{"train_examples": 101725, "image_size": 48, "loss": "charbonnier", "widths": [96], "learning_rate": 0.0017, "max_steps": 6700, "batch_size": 128, "epochs": 8.4, "warmup_steps": 1340}
Rows from block 4 of a small image deblurring model, named by matrix and row number. Each number is 500 + 40 x the weight over its row's rms, rounded and kept within 0 to 999. All counts start at 0. Numbers have three digits each.
After each channel's rows are labels from the 100 images, of 14976, where the channel reaches its highest value: "strongest on" is what is common among them. Only what is clearly more common there than usual is listed. The data: cartoon faces.
# conv: 3x3 conv (model.blocks.4.conv.weight, 96x96x3x3, each kernel summed), inputs 0-95

conv.38:452513501427561555551450515453498558441513505536509498504515453508539453437507524503512538476502522501527530462512530357590562519519534453472458489530576513517513522515483531509561525493527450499501477469517411495579493415543493527466541447487493537441512515493553494554485515467502559460
strongest on: glasses; neutral

conv.3:550503505453463497463436489464446499487493501452513513466507469482511519533510535450496474498459504465469502456395518479614512484487538468558486497490514486410444489520474492524476425588500481502631435449557488470561541461526460503527488527479535582525499503500482500585523495450483490459
strongest on: surprised; glasses

conv.63:528506544493435534468436499474524534501488517521510510489535493498487625478512470503473539482388538527496512428481516528560490545474511506514505458431569560479507536476500513543525467427404495503553531408485519513523533574507459478460490482465471509525517456557473508524489441526410564467
strongest on: looking left; smiling

conv.83:467499513464475458546468462506485531456508480530482416539508529468558474502537528513528477578537446522482501478540527508500491540442539534460511489487513533533422502554487446429417414500516516558556545415587472545550517474545473520468504537501438525590486530496485481574523435478489447487
strongest on: glasses; surprised

conv.65:484516496511479643498555462520511582457516469524452471497499508463510417510511534529533532535464505512522506512554532461381499473479550497485483469512479464404494441525509444504504451434503546554485497437541522497538461474488474521451462491419502541454429446507507541476557492488525546505
strongest on: glasses; surprised

conv.77:455496464517474411501495487498539492496500481543515512428495437472521565520522468564509458538458512496525514469461463514543561507473527542457472506506557555527441447498448474507495546527513495465514407514495541511459531487535503381457489471383496538469473486538593440572491458545541511483
strongest on: surprised; glasses

conv.34:506520456515490525432452558450453468437436571521462495466463440508481571531525482438467495485538490457491508461404490451491526497527520470523454457510442518474492490538505472511538475517499481484664476457509517459484463475553399504529492509499492546522571566501526519532547474489478505471
strongest on: glasses; surprised

conv.47:584504525439501545499480548506503505497481485543481509460460514522554513486444529530498518489492525474425522455431491441537548467567458500479573507517490461525495524494447507539494474491443514493510525472463450539584457637564531426525528507526578479451443540439529481516485525457480434547
strongest on: glasses; smiling

conv.90:503507447534450518547576572488553543498515458464468539466436457472550529490619568482535512497387528452486463505553485535554488525501500518513537483540469473543451527525510406478522540543463550469468509533490549484509506587444479442560478551484528543476505500496463506509479479476531548517
strongest on: glasses

conv.86:496516560523441485475485439461500545472527446450528482507467529446478422486449510578507500544521508502503454445542449555519436515439448486518524510442486597488563505467484470478410479450491535625539525471520487471533539507549521531506531546498464527558533525555487477428520463512519501540
strongest on: glasses

conv.50:523519528493458494514518534492487472488388425458519475486452521578489474516511505393477503516544554469501430513542480474502532488497480497591499476465495471531523523512549523398489494487510461484527517467404543482504505466546506531507496530516516543497506519524507503485480490319485453461
strongest on: surprised; glasses

conv.26:568525526397533533507498514520469486505491514509499479491507409494494511510462496498503528540536507481470474513482553492600530444478419492547525529563468495513547551512494497531486527527516498443549496495581609389474495576543416560470486528512463525473453464519477524497484512466412519479
strongest on: glasses; surprised

conv.60:525459502508504560507458397503541542452517523445502542483535494522504552471461494491539487535452538567434477480518500554566548511524489477503510531479559408522416540493491480544466501541443456498418482492458473528515520549537502489444491473437519559503428557549507452563427466540460453496
strongest on: glasses

conv.27:495520515533431503497502487514515496472491505514532526514521476448455593517552464546502510505542478415622525500535438547515487476482500474455538510476512532521481497459551445547521493502491420513489511391524553466445417540568453550517402516465521534560503483496540461548453556506508502520
strongest on: glasses

conv.36:521495502515468523493495527451524541498532498505457529554518492443509388455467529539502507531496524477510517493482510485371482432484472481545553519408455438462464485499514395514563498509445500523467534493520508492563490541445520487483502506494498558573502455514486530559401596471461517497
strongest on: glasses; surprised

conv.66:531428504510460521509393485534607470601478479533505527581513485496452496512530486491497459654526509489493573502550529487503515566524518499498616423478468505495497490485470485455462584517453486472500498472501519487521472450522510438518475452495516488474537513497502487510550531513507486489
strongest on: surprised; looking left; glasses

conv.12:511520534448534486455493511484411496517540525536515446437512470513456483484467519488489500511455518536411408464469540468555570431509501524494515482490479553564515566431547524453502480494461552492502519483495460485485445505555471462482559494550474516407381509423462502556475510473503541530
strongest on: glasses

conv.64:486399496508580511527455480538540481511504535501529478526511489538402537518506471511508385578487450457539482473509479503544538507463490491516582532497503456571491530532438520535492482469547488522497463494506430536571468505474493483519475500430549565444522510549544441602523550523517469489
strongest on: surprised

conv.37:453511453499511518544509519489445534441496502436467491515561496509586543544415483511492521445522428487488504536456595453567598477489491423528603534511415479504535558523484491497504504495525510506545459473494573439481546507482537514516470557451506521488464527499527513508456512432559513517
strongest on: glasses; surprised

conv.93:546478451511507479497479493472426542537525562457488479472524547523501442477524537388532505532506450507432517441485578490496495459499576562538514491520508487487454518573496524482500501499498514562517506534505552498535563476471492474400557573509393487514539446498494557582461473460458486486
strongest on: glasses

conv.5:514486533509497476514431491485559490512494489490458520456486529494542456508488520478510557577486475491489510469488512536479535544457506503491504408507498455540499470456524452457448536526481487539515603455485642425468500607461468445554524525555535523455466526514448545514491491503565520585
strongest on: glasses; surprised